{"model": "contrastive image-text model", "crop_scale_min": 1, "encoder_depths": [2, 4, 4], "encoder_kernel_size": 3, "encoder_avg_pool_shortcut": false, "encoder_widths": [64, 112, 192], "text_encoder_width": 128, "init": "torch_default", "residual_init": "scaled_by_depth", "max_steps": 29800, "weight_decay": 0.06}
Rows from block 2 of the text encoder, named by matrix and row number. Rows with one number belong to one neuron. Each number is 128 + 24 x the weight over the matrix's rms, rounded and kept within 0 to 255. All counts start at 0.
# gate: MLP gate (text_encoder.blocks.2.mlp.gate.weight, 384x128), inputs 64-127
# fc1: MLP up (text_encoder.blocks.2.mlp.fc1.weight, 384x128), inputs 64-127
# fc2: MLP down (text_encoder.blocks.2.mlp.fc2.weight, 128x384, transposed), outputs 64-127
gate.309 [122 127 126 122 132  93 107 142 139 128 144 117 116 124 122 128 111 127 141 148 123 141 130 126 112 126 127 126 120 127 134 157 116 121 134 137 132 141 125 136 134 143 142 139 132 153 122 132 120 143 107 134 138 117 124 141 121 137  99 119 137 119 126 100]
gate.310 [129 117 125 133 132 159 115 127 120 131 117 120  99 122 150 122  89 116 127 138 122 147 122 106 147 134 116 141 142 110 128 175 129 125 147 113 108 123 120 133 144 116 129 144 140 132 137 127 156 128 123 114 124 128 112 121 137 165 115 121 136 153 142 110]
gate.311 [145 125 126 110 116 126 137 120 135 123 108 127 130 128  99 123 126 124 158 147 114 117 138 140 161 126 103 122 114 126 138 163 130 116 128 121 125 129 121 120 123 105 134 129 140 156 126 132 146 142 126 140 125 118 119 153 129 120 150 121 137 151 138 135]
gate.312 [150 176  78  95 116 171 119 133 161  64 170 152  48 120 157 136 162 137  88  41 176 160 136 157  45 128 112  93 107 229 146 135 105 204 118 138 134 157 184 148 102 176 216 118 162 170  85 142 129 126  95 124 112  61 149 130 208 189 115 161   0 163 133 132]
gate.313 [128 117 128 134 108 145 109 138 117 127 101 130 116 129 172 133 165 135 120 138 128 146 131 155 165 119 109 122 125 142 123 150 133 109 128 120 121 132 130 130 133 130 138 113 153 137 111 137 139 135 128 126 138 130 118 119 134 143 159 132 127 121 132 122]
gate.314 [140 126 117 131 112 178 141 141 135 122 118 133 125 124 128 138 122 148 148 142 126 124 139 125 152 136 122 128 110 132 127 135 128 130 122 117  71 138 118 123 139 111 135 123 117 136 115 124 115 126 110 132 131 131 126 113 139 173 140 128 133 136 118 108]
gate.315 [  0 144 222 159 108 165 183  58 182 125 114 147  78 124  33  28  90  54 100 122 179 161  77  95 194 221 174 114 122 177 236 134  51  96 173 255  86  66 118  74 125 113 133 251 124 176  80 131 127 166 140  79 165 211  66 238  69  96 145 127  88 166 191 146]
gate.316 [133 121 133 115 157 110 138 122 142 132 121 131  84 126 113 100  91 119 119 136 120 137 125 133 147 115 124 137 122 112 126 144 122 136 140 118 129 126 118 148 134 123 135 157 144 133 125 124 127 126 120 140 122 118 106 114 141 142 129 122 138 149 149 115]
gate.317 [151 122 132 138 121 122 123 132 141 131 110 123 108 123 133 121 150 139 149 130 128 122 112 138 154 135 114 128 112 115 126 144 126 128 122 120 103 127 114 129 129 133 133 131 127 138 147 128 113 144 126 138 121 130 112 134 132 137 143 129 132 138 120 124]
gate.318 [118 130 132 131 133 128 142 139 119 122 129 122 108 128 144 132 156 125 111 130 120 144 124 148 152 136 144 127 121 125 121 111 125 135 139 124 118 117 125 126 138 132 133 139 136 139 117 124  98 118 124 138 125 128 119 115 133 150 112 129 135 120 149 109]
gate.319 [139 121 133 132 152 144 114 136 129 128 143 124 130 139 128 144 151 120 138 115 131 144  60 155 122 109 147 134 118 135 139 127 134 122 147  85 132 130 132 129 150 119 142 109 156  91 117 142 119 158 120 136 138 138 128 152 130 102 140 112 145 101  77 114]
gate.320 [ 87 110 177 102  63 255 157 121 199 110 165 175 129  69 124  63 135 163  58 105 135 109 172 105 211 185 163  28 169 139 102 255 105 108 158 139 173  71 143 145 147 125 197 201   6 164 152   0  50 151  71  88  97 109  80 101 186  98 199 135 126 146 148 165]
gate.321 [141 134 114 121 100 177 114 153 121 131 119 127 100 125 161 131  76 145 119 139 113 120 128 113 154 133 107 124 145 118 122 123 121 144 119 116  77 120 126 133 138 142 132 117 129 133 124 130 139 139 123 137 129 130 109 118 135 175 127 121 135 159 147 112]
gate.322 [137 123 125 141 125 206 116 137 147 131 154 118 139 128 127 136 107 138 115 138 126 133 133 141 153 137 114 125 140 124 116 136 125 117 131 136  83 133 125 137 135 128 127 127 117 142 125 129 120 143 122 130 115 136 128 116 134 154 112 128 129 111 155 121]
gate.323 [129 133 117 109 118 127 112 139 121 133 125 114 127 136 145 129  95 117  96 135 129 132 117 113 120 126 154 139 119 129 141 108 131 109 138 101 144 131 135 133 124 101 132 127 143 151 126 115  93 145 127 142 122 144  99 118 128 140 125 132 124 128 128 132]
gate.324 [109 126 132 131 139 152 114 140 123 126 109 124 132 128 147 128 111 137 109 136 125 145 149 140 143 124 125 125 131 131 129 170 131 117 134 123 114 133 131 128 130 121 128 146 134 149 121 137 125 129 124 140 138 122 126 134 133 153 131 123 133 154  78 117]
fc1.309 [111 124 135 132 139  88 104 124 115 128 122 127 134 128  92 138 165 139 126 122 125 149 127  68 136 122  91 128 142 120 121 134 119 128 106 121 170 128 133 138 136 144 118 129 144 113 129 136 126 128 117 141 110 113 116 133 136 121 137 116 126 125 105 109]
fc1.310 [108 131 154 130 130 128 135 150 129 125 137 133 101 126 136 126 124 131 152 123 130 135 138 182 137 132 132 118 133 134 132 124 130 117 131 125 136 139 135 124 125 152 137 141 147 137 126 136 119 134 116 101 137 127 120 148 133 119  98 121 127 111 108 135]
fc1.311 [140 123 124 123 127 100 127 135 119 122 135 123 123 128 120 135  71 125 106 104 131 119 134 114 153 123 132 147 130 145 126 124 105 130 107 136 145 116 126 124  99 125 132 101 105 111 113 113 149 126 111 122 138 131 112 111 114  79 142 141 125 137 172 117]
fc1.312 [255  77  92  55  50 123  63 201 114 152 240  93 217  92 146 172 134 181 130 163  93  14 143 133 100  46 150 161  51  80  60 153 148  82  18  92  97 115 149 151 114 172 114   0  74  61 147 111 110  94  71 188  82 149 107 101  93 168 136 109 206 112 105 194]
fc1.313 [135 118 125 160 126 118 112 123 136 138 116 128 146 122 120 131 129 119 149 132 120 120 112 106 128 134 111 134 141 138 139 130 132 128 126 127 148 135 138 128  99 120 119 127 139 130 129 123 145 130 120 121 130 129 116 154 136 121 113 122 122 129 167 132]
fc1.314 [135 111 125 107  99 123 126 128 101 121 128 132 120 126 121 133  84 134 112 113 128 137 141 136 113 115 110 138 131 134 124 125 109 141 126 115 147 135 127 145 120 137 120 113 126 115 125 118 137 123 130 131 133 132 131 125 116 120 130 136 111  97 135 144]
fc1.315 [135 100 108 145 122 103 167 136 169 152 120 125  80 102  99 123  97  98 138 125 121 146 133 149 124 115 126 112 135 142 120 122 116 119 170 133 108 106 128 134 140 159 117 187 158 130  96 148  91 139 132 116 101 123 146 158 118 175 179 136 137 128  78 113]
fc1.316 [121 113 107 139 149 110 148 137 138 140  86 131 108 132 143 143 103 124 110 131 141 122 165 183  99 114 129 122 151 136 115 145 135 126 133 107 169 129 122 103 145 114 121 149 132 119 118 143 119 120 139 132 121 133 138 121 129 156 142 125 129 133 116 118]
fc1.317 [113 120 136 130 136  89 129 136 144 132 129 128 126 127 103 118  92 136 146 115 128 148 120 118 116 109 146 138 132 125 125 134 136 130 142 127 153 124 131 128 134 129 119 139 122 125 131 126 123 127 129 136 134 130 124 123 132  86 104 126 124 126  84 116]
fc1.318 [116 123 140 131 126 135 119 119 124 121  80 115 131 126 202 136 103 132 155 131 135 131 138 109 112 131 143 132 133 129 124 118 128 114 125 118 173 121 108 131 124 128 127 116 153 141 125 128 152 135 127 124 127 144 139 134 129 160 113 131 130 137 132 114]
fc1.319 [102 124 107 146 117 116 111 119 116 135 115 123 123 133  95 110 141 142 117 125 141 129 113 139 148 130 130 115 116 126 133  98 126 120 143 148  62 138 113 123 139 137 129 124 153 146 122 134 132 138 135  79 133 123 138 120 149  41 122 120 133 103 178 153]
fc1.320 [186 171  84  77 145   0  73  91   0 149 109 101 123 177 255 177 145 120  69 205 129 170  87 202   0  51 104 255 104 132 193   0  99 183  51 188  49 185 125 100 105 151  33  20 255  90 100 255 255 166 238 186 148 183  65  45  27 200  84 158 139 195  52   0]
fc1.321 [145 134 114 132 103 109 138 140 148 132 138 129 123 127 127 135 171 131 136 137 116 106 141 139 114 130 109 130 134 121 133 102 133 138 118 142 166 122 125 126 134 130 131 121 129 120 127 118 124 138 150 127 128 137 125 100 130 162 139 127 137 148 162 105]
fc1.322 [115 114 113 113 116  93 122 122 151 132 162 123 111 135 113 123  98 138 166 123 133 122 123 128 123 127 117 110 127 116 132 100 128 111 149 158  54 129 129 111 124 130 138 140 122 130 108 143 148 129 130 148 120 117 139 159 123 145 140 114 125 108 162 134]
fc1.323 [131 126 120 153 136 121 108 121 127 129 160 125 142 141 161 121 152 148  75 108 121 149  99 145  70 140 136 123 162 128 133 118 125 140 139 133 113 145 117 138 118 115 127 138 124 125 122 128 119 134 136 132 127 146 139 125 125 126 117 126 119 111 131 133]
fc1.324 [131 127 130 121 126 149 144 120 127 134 109 122 124 116 150 119 103 138  78 122 113 116 123 172 170 117 131 152 132 137 130 150 121 132 124 155 110 129 140 126 123 107 129 120 128 108 140 120 156 123 123 132 127 133 115 115 119 164 146 128 118 141 132 144]
fc2.309 [116  94 117 135 125 102 143 119 117 110 144 127 129 129 202 128 132 132 151 129 125 124 132 148 163 130 177 121  84 104 125 144 122 135 130 156 155 133 126  87 135 119 135 140  79 125 113 123 130 127 145 142 143 126 129  87 140 103 126 128 132  87 112 122]
fc2.310 [117  92 130 127 118  78 130 113 139 104 186 124 134 126 117 133 117 126 169  95 136 129 126  94  86 126 131 138 109  82 128 145 140 122 140 122 145 111 138  98 130  83 121 128 137 110 149 122 127 141 118 126  69 128 129  69 102 107 122 108 129 143  94 134]
fc2.311 [122 156 114 117 148 138 120 120 153  72 125 128 111 124 153 129  88 128 147 151 132 120 147 148 115 128  75 127 115 180 132 164 133 147 126 152  92 122 124 154 121 140 132 128 138  77 136 130 162 140 123  75 128 128 117 137 122  86 141 117 130 148  97 123]
fc2.312 [ 47 144 118 145 157 156 108 140 133 131 121 198 134 169 144 119 112 145 146 126 141  63 102 114 121 179 139 134 131 113 161  97 154 255 105 131 126 131 155 122  85 114 172  82 115 143 125 124  89 146 115 124 135  88 153 155 206 113 116 123   0 152 120 122]
fc2.313 [121 101 145 126 130 128 135 176 121 103  97 132 123 129  89 126 107 126 118 142 122 139 116 106 102 128 118 121 180 137 136 113 131 127 127 110 155 168 129 152 139 125 124 122 153 113  84 127 114 134 134 108 121 133 123 147 131 158 120 138 125 110 115 132]
fc2.314 [118 129 125 138 139  99 119  87 129  85 174 131 121 131 160 128 101 128 120 150 112 135 177  83 168 127 165 144 137 167 126 147 114 125 133 125 105 111 128  95 131 138 125 141 153 164 124 130 113 123 143 133 135 126 125 144 144 137 130 102 128 140 149 128]
fc2.315 [129 132 111 129 146  98 152 126 126 115 150 137 119 135  97 147  94 125 113  77 135 128 106 122 112 133 156 159 121 115 122 125 150 136  94 140 124 163 114 128 142 133 149 153 185 169 151 131 126 127 126 135 125 134 132 140  96 119 118 153 132 111 161 122]
fc2.316 [135 122 137 106 139 117 117  99 116 143 143 123 130 128 171 128 122 114  90 133 127 143  97 125 111 122  98 121 159 142 127 105 130 126 127 173 178 187 125 148 126 103 135 130 110 115 135 134 109 131 153 167 133 130 114 124 137 178 116 135 124 105 131 129]
fc2.317 [118 108 151 132 126  86  83  96 134 135 121 128 108 131  75 129 117 140  85 158 134 126 120 116 125 129 136 135 137 129 121 145 122 123 114 152 181 122 126 104 129 131 127 132 168 137  60 129 126 110 132 129 106 133 143 102 128 104 129 132 126 149 163 127]
fc2.318 [117 141 151 116 140 150 133 127 133 117 118 119 130 126 150 118 166 124 134  98 125 134 124 162  84 131 132 130 149 105 128 110 137 127 116 168 112  99 129 114 132 136 130 129 125 104 121 129 123 129 114 166 134 127 130 145 146 138 105  99 125 125 118 132]
fc2.319 [112 174  98 130 132 124 144 150 137 156 134 124  99 121 129 139 132 126  96  85 118 121 108 150 117 131 180 133 123 123 125 136 117 130 111 123 130 150 126  92 116 121 134 119 151  88 117 128 132 131 140 162 149 134 141 114 152  77 101 114 126 121  96 126]
fc2.320 [154 124 120 172 125 121 108 130 117 128 128 100 108 133 132 160 137 103 125 127 122 100 131 121 128 122 130 237 119 126 158  68 145 162 155 130 115 137 125 120 162 132 173  29 134 127 130 255 123 146 131 121 127 147 117 109 115 128 128 122 132 114 126 123]
fc2.321 [123  75 107 130 135 159 145 143 118 142 163 130 157 134 107 127 121 120 242 110 126 147 143 130  95 126 135 133  76 101 133 138 129 130 129  89 122 147 128 158 123 103 125 113 122 111 137 124 137 149 128 114 160 125 128 102 120 165 107  95 130 170 113 130]
fc2.322 [130 123  94 113 135  97 145 150 120 165 160 125 141 125 175 118 158 127 114 129 147 127 132 128 158 125 100 116 155 139 127 151 127 134 133 120 133 112 121 142 128 118 127 130 155 117 172 128 126 136 122  75 163 131 134  99 126 172 131 112 126  75  67 118]
fc2.323 [140 187 133 148 108 134 124 127 142 156 106 123 122 125 167 135 101 139 113 170  99 128 180 169 141 126 139 136  90  98 139  99 122 129 128 110 145 148 121 149 110 147 141 108 154  91 110 122 125 122 130 110 110 134 146 110 130 104 150 135 133 143 135 146]
fc2.324 [119 170 115 124 126 179 150 120 115 147 116 123 145 134 181 121  71 123 121 201 130 116  94 159  98 132 119 132 148 108 134 125 136 121 125  74  75 145 127 160 121 200 133 131 126 143  93 127 139 121 123  87 146 125 127 156 132 133 127 159 125 107  84 141]